From a checkpoint of a small segmentation model.
Data: trained on rosettes with rotational symmetry, 48750 training examples, 16.3 epochs.
Rows from block 5 of the encoder of a small segmentation model, named by matrix and row number. Rows with one number within an expert belong to one neuron, the router's apart. Each number is 128 + 32 x the weight over its row's rms, rounded and kept within 0 to 255. All counts start at 0. Numbers have three digits each.
After each expert's rows are labels from the 100 images, of 14976, where the router gives the expert most weight on average: "lies over" is the class under the peak. Only what is clearly more common there than usual is listed. The data: rosettes with rotational symmetry.
# router: router (encoder.blocks.5.mlp.router.weight, 32x384, trained with AdamW), inputs 0-191
# up: expert up (encoder.blocks.5.mlp.up, 32x96x384), inputs 0-191
# down: expert down (encoder.blocks.5.mlp.down, 32x384x96, transposed), outputs 0-191

# expert 17
router.17:210151170072082126127096064135119124105152069113129109072180150191115087139113082158152075084144160143059156059067168164143129103151123135168182130114113134156146141141083157176122046155143170092113102097115096162080130070077156140157118110166097130089144105127180171137087155100061123082106130113123138177122119138163140136124177071135105197100100105165058145124115139103104063146123141124094111108117102105133101095177166112147135161109137109090111093123109055161053151143126141099127154111123123120178076089144129145095150086100149083138152105122119195103116094086096131152
up.0:155143124155136128110129129094140145189124141132111078190125138160114096221144090144130118119151121123156138120128089107127153153123069133237129129075138143140064142127120154128162137113111160123159099084141123130052133162200104134153158160101137136116122083160136072239111126125116128147150105131121146014134137103139135196080103128138147097142165078129115117132115109113119108129062103125128128133123221156126132118104128113101077145130116219141108128190111120146117119152135145120151122142137212127105166083145144122122090126057099109173069074184108129095075187155114067190
down.0:166209205179151074142056134159077122125112125110115124085140102060167093116134053152168133122094127171132122178126115126111134125125131098128090116107115138116117134131120168136000148144127171193086132128142146105163173130051120112074117112187155149110111131105087136119129121076112173163172093137108168165130124131148122099110098105130119088114161143110127171142107154143178131116127143094109204140142123169125101138065136113128129078131135141103129112110122158145128109102124111130210135104125118125124185135107130137150034150091128153112126122140123126150193136185170141111
lies over: backdrop

# expert 28
router.28:088128063128113148123087132122131123093113163099131082130093170135131133101137083086134064202125102135182153168133089063112162172161169090147034123145172113118125127138099159167105134109134098121155126079152186103157103139145168157138187193104098101165130103116166090088097067177131121138184126117112151107144140110164106095157140089105098156167153064162137174152143107119107120087077093151125087160172193075151134184146140134152137190099140153096119078182126164086136141119097166117165104133170144117140137141055087142138155133132060120104101165118153113094069159160186081153
up.0:085092095119094222115127096071116111069125147131126190154086230126179128123117128149148088121127115134166174124129130134067095192162155172131127121148141109017124069100116128183130051163152136095142122102127167076157118129130172138112138139102146123104074143139161128125113116161097193119090139136066108117096122137112167139117200118138065153110076127141091148147133132090130124141090126177123033139140175143110127178105137173139058130128079127113126128127090164134091155066114123137090093168141060130144121147061102092101128181143119095102148126091138082144138148149154109128
down.0:129110142114131121191092110137131132088185101125157116039174068186126125122171125104143127065125112208071156099128159132105183142138146123056121130113098065177086044122141158196123128126179067134187202102094119052113123171130078108089160124138144133131148128075114125134089132045140120144163108108142112093158122121129177074157166131106151138136122169147125135122050126144131101088187099209162129093099126146125093128156131128134103040156104141112137103132138110143139126148144134114098182135126124177132106068059157117178096128088134118186116112151145136103134125188098094128
lies over: backdrop

# expert 15
router.15:118074143107180099114187147102168090140166141156150131086066110087089126105158172082092182152183101083101105056100086119140127136114110138101134056159107129185075189136139136112142079086081112138128170166177167064146168147126096168086150140106088077127099120175091072172193137144125092140120119119071071111086099142085132119135163097123158108061097146140077117131076182149188136147110169178118147146060076164135150128087072124077151154100163179221160165155125106160157123153138135082164085107088057085087120125136139151127155079162089137100138099125123109123153100118161139129
up.0:095127155068071167148149085151133118130123155132145127136137112144133130148082101146103145112099147155135112103129162189151038138074086138118130153076100171179104086127084120123120117125143046196106133127134136132132087124098119116125170132130140198161056136121149137128171126133165091173118108154206122157147120154085117098125152196129105135133165129098087129161114150135139155139108107165036196033062132105182154089117136130142087151135146124189143103155086150154142145152105097124190127209127133192137142143141104111139149191141107202129177176134159074097110126129109143190
down.0:148093127125136177146133145164106125137139208111255145153158109141103129109191128139153119066153139128119135153127124120122145123173111144071233108087137114133036126130156075140101117137121079120142119146110132135130114123132124155136124146132074113100135135084153196138082059146190085162125118174126129255114125127137131176155110078167093110148100132140136148107110188082143081160130114151191123130118126128094108131134150109128124128125108150113123118133134123188079132094140098137098141165102098117165095115223194047130119139090138111145110066127125214116152129172111159121
lies over: backdrop

# expert 3
router.3:152119145184113134150109116104041109142126099110158100173175075181162125136082073158110093151148150160116126119168098157143143152126111131094142105136191130147160113110127125132097167144175119158071100131128114195134096063172151152098086155174137177161143140186128104127104104103146163121118111112137147160152114091142129117112095150103096136145138183117151171145090160156167086129153171123095151127135149083171093121194144125178121110147115140086089116123104061127127152160088166201120126150179172149146141090147079106111131158105050191098146147129129133130104098089093159153
up.0:089085133121170168104113133070098161128148113129123048186144168107150126073140160134119136116114197109134126100120185167100112167136135125126126179143114135123115129109090133148133156158164134107089012125145117113124129059159106066122193137069131141112116129133138116058162128125116077142156206135109165155121099138110147140149160214120108127155145118098093162195139150093165138100098126130101224095105136064167109158076141112176235111138131158132129123119092120138182178054087203159155176116142132116112139230105092114132141121095126138095100140199131051120104184072146127076
down.0:149077174096112159107133063102096132165148094129120145122129111146089158165133150128064154087121113127130113149161122147104066098152121139142184231111127163189118141125133116124140106163117119187141109200063160105173146136127128174121103114121134137081154115100103118129100110147106193129069143126113113103102137159081100129128123111183081108125201140064114175127119187124109129136112090121124098158170069155118216181120115121165197094131120099096176092136114136113088100089111119182153062174154255108117178074083185092085180174100150128133160115158135094179179103123136097145
lies over: rosette

# expert 27
router.27:124054144118126067123096117117090107114188081137154084089159047159136098141128086099133155152120142119141144111116157148177175162113091143162113121120069096170054129073101133143060102121131122095103096134145121172141124102101118155162098131143110100162167134167101165099114122112130196136167113133147077046124110105144163132201106076113077142115171172098170097114087148109128166101140140117130138144151085136116131154176164150094089080172121090106083083066135111218116148109189144150139099167162153147156129127139138123129088102130142123155122134095124182127136090124127190165
up.0:143141128116096085177150128117122139120176137150121123058140135051162132131120065119128175136049135125121120110197139146117136104131115181116136098129112129108147128055179124120086140068121123107094137162124186127132103124185192136133120137122144125152115122144163102120129137081096139108160097122105073130106125130117179122118063115147118128128216137115124135162119125089126011146136148126180124164133132131128098114133129131141130097121082145155130124132068079188097170110100131146154057109112157127087143064110181113144096137099169100138097113142131160138155082135145141169
down.0:136115110144150129130211130130090096223119184112111111089115163121127175142080115108200163147100147121126163140117154118124108136121222078159117124115143128098101099126135108207127128121099158145127120126155134127126190129109134091100110143160140108169163192093111150106150105127129154127111044135145131152111139152108113112092183136131124228133147139087160055085159156139168138104118153162153034144100185135065145095174119119124124084132161067124128140137112101124165059111112143104124154142206117132126119227096120136086125140165108169118104084128124135133152151100115136117
lies over: backdrop

# expert 10
router.10:102193116137125111090142102135114162150103181143127165150112122135126152098122161157146111135119109075136132124131139089055128170163191094158128120148151129108191068085180124065075139118162199140102109090127102089157121119083094074103098186113181080110232137091162128090159084208119139110091109129180108133150209162162124124142140138103094153162169189136160137113134060134100157137159117096131138107140121139102094105152122126141136162173118073122116096131098102173133150161116131147151150127117141162103096132123099169138149143156155164137132163137135111122076142158113072112
up.0:130087110130129104129095123152088138082070126117115128127092130130092110117124136129144101093128126133135168129129160135135104192124116130181142162115140117129110125083151082042126136147129118130116134154130134094115138154201133117128153126125127117197129044176127137136168057125154106102132130108077121139175094121139065144142124133158186131127128149177105124119143193117128132125061098133135114112141092167093144136138129144110082158068120124162139154128087111119188197118127136169100120158127159109070161158168064162129113087184122144152099105051122100117229172142153156147
down.0:108226084142146122121162120161145184171115199142089134144120113159093130067142064224128066088129098155125118117104141173100139112190150145150172090067151102140124145122146121121157181119077100132156105131134136121108101114092100130076125135123129185121114119146132171071149124109148094133125159162132170139139118138122086135119129121201120119223129114109045140120169145025086109053105131105176134159102142134124122120104048083150137099194117157117138127137120106162100177096098144132153082168174097114140111199121175122121129118126130127110153081139205103121160155140020139135
lies over: rosette

# expert 26
router.26:151137131094179102062082175132081148154165122102100077103133129105123126100139131144134110090117083046083095100125071164119118101113101151104131122165097156140190178122157113097134138083111180085081142128160163089072119140132142181051126092077122092092151158136126093131178077168154064165095082115111117148100147156133129182119191134128157159070104162137067129080097158131126116128091139117116137105142109124154150138092090084118131156158103111137147093094163075136189148150087160127114100131082085103119137103170140097152156138172146163096159132105101083102120062124110117184
up.0:183148129090067149070129107126129184181154126110087166093124090170115167126135100128182130159111114130100134155120164081111230127115087141151126146162089137115161068255088157172065088110107138136107176161126132124125129152139120103142112188117155119111131092095072178110140129159136118090095095117116160124129145168106122145047154052115138141128149067120071157098134107109153139115159097156123172177130102129063122112178106090132021132195128166108107085146153166100117147091126136134134102153128132159155136064081186119142031150129139129140116137126114090121128130136062132125
down.0:164131161143086123122115134090130127130138024121075081115116129146124104066180152059138110145131125141113129046170142129129173072126122023170133124115156091090188069170126120117218101145080174121119096106086148171125149114138143124133156156144153124113132127179048208152088060120164117114123238176128210091073103133080157205156131131127135117078159131084118192136101127088144133068147129117124141116124118071097059133150122129140177076130118148049098138128130116128171146118160114115137085170135129127111145154091161100090118121108172102083159073137134222062151144163129142120
lies over: backdrop

# expert 13
router.13:109219161042120160158167135106126120073114082085181145133130155118141161140100111147090119104108119145091156146143171177129148126116108110144160131119132156143113113068080143149090139125150140097055086112153085175080089094127124102147147165165166117167099103197050149105066119089099157150146097091147129141111143110132119187180108119135138120098141149131125150106082157168087097157135180161101102126108094149146096101160174127165163143177130138138122179102102135158091115124187128084171131162132092216140148092129158146115084116113195147142160117121106161116114145082117140173
up.0:128100119128112168152142130133082139102130135143165125130122117102098109113129121124132146116092128134139128130119129100112118085121069178128114147123106105084171127138122127121123151105116138115072126129085103152141118217132123168117128163187171135138205089125154138207137100180117133104145173104161104118122105125121045160125127165127218090111122082146121122081137135106103100079099137163152067133108214124078099109110128122127115129135122180114139197152105001153130086091036130118231219130102201192135086145096104077128096135108128051138118127174126122151113124125132127168
down.0:135097161128134141099147112097164156124119112101128135093137143128131108169155119125123188136112138077129061151126134156158125128139123130115145120082128130081096113072129150103132113170131101129166124122112135093143139173138086133094062127188142156158140126238132135126076086135119233158109129160148129144132127130106117174136112160134133132213118112119140129186147129130180179139105105095113193181149115144155114123112133109146128126119060126116099149144112132134139118121128143078120073092077115119118119089113136107129167130129171087209125124127153238192127127167092144087
lies over: rosette

# expert 7
router.7:157119138119102129124128105124106114129133113076155120183105083168217143119088122169084092111127176163188161146096100159156120143096093178122167155052092093196078137145077118151093145156155116091082090127123125148126127118096148136171088142119071136176117104082125155132089125094098125116186115071090152121178117091116185169165131123207124154116095165173118124084138159133081140104131166089062114050138124130045091139172195120167153109147121100129127131091137090128069078099157126109096156174190140142098160108148123127086060115037156153129164147092121195127159166104135126117
up.0:147119068177153103111132135141090103073099137128104121092178140120188060121132139102087152125128121058128107166119114140155128129126164145150131095147129163146158108130132089099136134136178138107142127130106131139204119164168109092154052136155084129138136145158109108133105128122128175092110124157241101125129188154163128140099114109106148127170055125228126084180129139133139126136121132139076235103101132041137139099130103200120104120165171122108133165135176188178115138132092140129120134125006124065142059115156137122162159079128155135171128125175131090122117117168027115125
down.0:131127154070104119144157168075136144119127120130090155124145132131128150134110149151149132128128107255122131152113113173111122111136150143115127124124103135197127115111128115111128150122223107137131108127124187127129112139119161139079155138160110129141136095114134134121170139110082113098128125074070139089128129161165119133145196163251071130122093121145137144169093135167183138139104143101118082099127156121083081138139031092129150138139127115132071115095132131207159136134123125152220135133234187048157121126137123120124104143121098065116221147129134091168145120083131132164
lies over: rosette

# expert 16
router.16:155160118131121150134163107121065117100122143121147109154135133116196128136112113169141126107158192151108153100067170178162155110094118134115151136079172149160108096139130130167072178143131158122067090129103090150071129147113090109168124111163128145184197083153092124083110144087096118115163094097154143148143093079134136147121119123173105099122128181120081090098118172160099076134096162122095126098106093063125130131168144148152151123181081131135103162037083091141114121092154106091103110164159167142147127107138155108181067176060140104113174151150105220094124134113135145134
up.0:115127120092127122115124139152134101108117142126134164128134177122142117098139119084128067145138179163128117120169047126107157144139163129136101130144181131130160113190124106148107167148132149073132116126124117087129147202107129137098125132135114128133125119132111119147132128146093116150130134167185108127148168129143111109079147170144057132134149093121124148133211097103107154140221204122075156153078157140128099204124079128144159124198122121030112153148179129140119115120137124075144078121112143158131152167125116136217102142129127114119149128124107150119177057101125132106
down.0:141116082138125086106100135089144136135112144122149123146109071153136129105172126121190168136110095108120145123127139151146081131137144132129136149090092137131139158201144105128198131100063134184124108142127134126129112120119113163139116130124157115120071129116170039167125109111150049133122127160058078134136107136122133175117134133112138139132210147104152129109134134114185128148160150167130116085106210107130130127076143057141127136093071148155161046077177117140119196089124099131133159159051128158133164116168122125121144127150185129141129138171109102190120165138071133175
lies over: backdrop

# expert 20
router.20:183139152058167147136164121148210096107211112186129192158117161161154110063124117096123155145162098114088145125167097103088168155121151135188167097107122083141074133163059137127179085114091146121143206167140192073150202161189114166155158106163111169139140130164141161207162183164067079134154128096121147102100085148154140127149127083132168045059153073116086134114112155145156099111149139138148095083154147158092162113121094122083122116135171174158160120133131128099091123140155141108193097025105099091116138117160119119124134064159114100131161142117094157144113103153167194167
up.0:203071148151190130160133131113180162167194103110182126133116143057130063124163170100124123115089148143109118198090167127187077150112172130187124118166121103128068131105118122066109082110128159159094143115081101135149073174068130102119180142138106136121126151124133127127135151116129128092107166147128120155116122166153136178129129150209128092112116125127105122149084150129146108169104184151104147123133132128127044127103130132110139119125116106124119105139146132098100109079120106134144113134138131126161127105033147115062178142122129130141134157140148089249155086081153105111
down.0:146132122131124123132120121166182081118128121194073092122160131128148146092211156191147208127126129102135130110176125068150128152114116075095116144113113107104128123150167185166152126152107190144078117206099096123154120067135122124112115180163173008101121133126130143122124142113188118081076107161069117180116128136138101102127108115097127164161084157091098102145070127129171116159129127167147196129097156114124153129146127076115120145115140106090122124012128128124155132145131131160157195092118115128111097105093141128094167128141146231128047100142139129128129116121085119062
lies over: backdrop

# expert 29
router.29:101167143173091111172123145166122139118117160094065158167179201102085144092093139215188082124126170131115111159125110123130113116156118148148098074117147171140136082043124103169098169129117117095085114107116147081124155059132129166129117084143174093141159097165114141116157189093101117162146113125085118139134123138157129061120062140142209072107109156154168125134116136174107073107151087111154161100143099114126077164149080185170182128179128113128124123144083152094088083136158138084073163167183164116148177128127148126096131161087069109158119082179156130133091176168127115102
up.0:134134180119166138138184120143084153112068134103154080103147120165087114141129106183170125139124134136131047238124120151128200112022126124125143139172141104128185130092078123133122204146129121131123105187129140121141103127168126080115157126170118181130067132176087169112101159091077130061144123124136122132101102128124155104095120162058151119130131132067120157081123150153123176125161129127124142106123151119119110154111129131161142103109121102135119126115109126090120188168131120065086129161118151115091096133105120141130059179000143133094127151140059119131112165128139049103
down.0:107134100059146075119127145123111107168127111081131125149062117138107096126105178097118096154154158170133184107053106104167054140122151145124159075212124126131112152135118118125125135128120107143118140151141112157164093134205139069121135129128123092128123139114120128128150157221142203126021117141131098152150086180130140056132162116134068173145134098143111114133124151134125142165105134128103144092081127127140116104125156109139124106111149186149067102086134130132100137129023123132128079123161094136137074077139116188107117134104130127163152140183118109147134128149176149127
lies over: rosette

# expert 19
router.19:125086066163104116089110174103190111181122134067099110087127085138180146116092181161193125172156096136099064129116104106175098112112185104110120178140098148122169179117145195135148061115153156148106126127149124149093203106098116148090072154115149083124164154093091128116138079137132104185130119125080113104132107189064100142154116194129138176147099136143119158164142108138110157128143132127111181166107108144156140125124105159102110113077156065107138084155114109137199148130083115141089127129113112139102095132147091119105126126119119102095109086206085134186150121156079064137
up.0:127069075137063113143105155144047135089088124101150095127100070024160135097128130146138113125127106157151089128134133168145113126151125122161216164144122134158137085078104082204152184158102121129108177132195187057152116176084123123154139128136099146118132133143111162045115080181116133127140110125087105137094181138128122150133133125128119156117185114118083170143181176049138110173160033134083136117115143135162130105087148124050185139088116077115110133122173000126142115116130112151127079117094124107093144211161152133148129168130116199135140194124122135101139110114125134106
down.0:165128135121113153141166110184138139163127177116153141119104090118133134146112154123112123135175130114178129173136130156116134174182140136159158113131087052129133139129111061144092152148075091158095124168137175147169098121141088106115179145151154157140162054128133157127132119146147136132109097148172155138121162130095183162140119133135153127019122100143127044123141119089140149198149102050123137089110140113100098119131140121151135127105065123125127133155081099096095158111128128094127027195118101076129135135186099146156102119126130070154171069116109127118096173074128116173
lies over: backdrop

# expert 12
router.12:155083153128095113179094126125106103125128127051138146071156145136161105139139144173128120115146159175108096099109183122173121113105135136110129135169124116182120165130142123167081211129143127091101125192068118156085096089163150114163093140176178114159138182179078126082110182072126174156123087122120154153150092113151166102102136113161171081087140174088115104104117172123139103144136123173098094158165114124153115101121113150165206090140169114140090142139083131151138147112142137094117148186126076109225145178168143112195062156116146134109164168194144156120145132121126071185
up.0:151122080124142063133157144109132159128049120100112112145152140101138083094118123143096130132119109145066135120135140023192114143196127131100126113083104117130168143101097128143111131128097135157074110187127136135128102183154076149052132127063143107147135135116137148100128117127149119161128138137142161081167141150128104121096122136124133176099103127132126128111105224133131109139169101094112134138127138157131147147120111000138145144093183131091130125135164136116253140207072156116129106136135114185146128094127094144113087100145169205129153074137128091121132102168115153143
down.0:120145174132133123113125125143130108131137136121083094109140117135144170135138122144128089119088127133128107107147146120148126160078138159124139150112139079139124161082151122138131214057000137131162121128173128157129228146106134139058127149130117120138097094131089135138133181119129129156183116132141133108132087060096131143131098118107131122134112138099131153146133118088099084142197124110161107097066118147132133130106115196126175119102127127142085117129156175119189117130103106140180152159147104235136106113117136177038131095081145138147095136128133107135096238112125115119
lies over: backdrop

# expert 4
router.4:101155146128174140121138103140111160106103121112142130121144132194182098112057119190162101085168173121170125135107119178089092189120131137120143113119120117201076137092138131158099117176175162147064146124087095201101064097100086112131129139151163128159177075145107108141064126130094136147107172138134165118184140075167148167182117159111093142131138159164163131103098104153137052118129136076136126147147066135103033139227175115156153100155113129140124095102113056118167117111104086113184183151144142167135158117155116140124064128079138153111172148173122198099094106106090115147
up.0:149121176177124084146059180129143177121121074128095128169102136127126134085097133138184130064089178127128091160140100130198126201119137148127137166182098113097132122123114032127102129125131095149113145162144149131127124082122189129087116170166130139117089126142126151097085083133125117128183133118148120126090144154139144071147086123128132152217100138079152130060092114121124151116128105141137196146180140125144151170066255116098052143152180126134140126038126140131132203124102158184134133188081069090092188116120109146123115123137142135082131138088128097138119130142124137132
down.0:133143109127118191095098152120146118134113125141090132161120137167113128122129137133040117188154115168124130130164095108100128101123111129148255112088111136175128214135042122110099154121117238135121185094125143126126123129104178200140107139127114129092128250127163108083129143119108131089141144106053196096133122115128126170160152144175125057142100131107061125115093188172130099123158154169130122192138086134160103144134103093121098179126123117161108079128092207117127152138137157102146094136137100141150085124184153121157111104094092116128140139140142082133145114129150147122
lies over: backdrop

# expert 11
router.11:141101118076124107105067154162148173113082145099120077105129109100129123081153166120086101139106093212172061152038164093167109175161162177169095116147072091161123157085119122141109100136143104124073136087131155103137123164117123135103136163133109097168132114154188181107112133093107090180109109118127129167087179138128147097157148096092129083128165109167088106137165125087124135166091067157122098092151139171082104087139163142101163159154108142190123116173106165173115143130156139111101184088109091100135102143141162134136129100129124096136177062094157136119071174109201089153
up.0:159111117130127090143178123128063168130108122132115132125128146161174148076134151122122153086108133165117108129127126135147129132119095133112129154102119098138134134128073079113176094123147165140173119113112120161145110133122186134093124121075097133104131184120118132133128137138133162123112120125125133100120110099179061139126164143135169195062123140167129110180084104127186041102149066102126113117111129125153154143096140074185121088120130034126128128148116163118072146166122132114214103109153118120113053097129064110100087073122165135125121146131115129129135078134066095087
down.0:060208118177112120168148109127139180129123076138141135125128118115136107172125119178086114120151130068130147128162099125129141154115171095122172130070116158158143127128162120154135119114157137125141043124112120148132132122098100118124085016148166128141134133156123178134151131128094146146129162127115118128168241135119089087118126183114115118158148119122141111110132087100090090148137087127147141084111145173154135135174160155091184114160092117155037130094169211065102169071113069131117127125107124129120121112114113108126129116108062143142170143145127140132144141146133110156
lies over: backdrop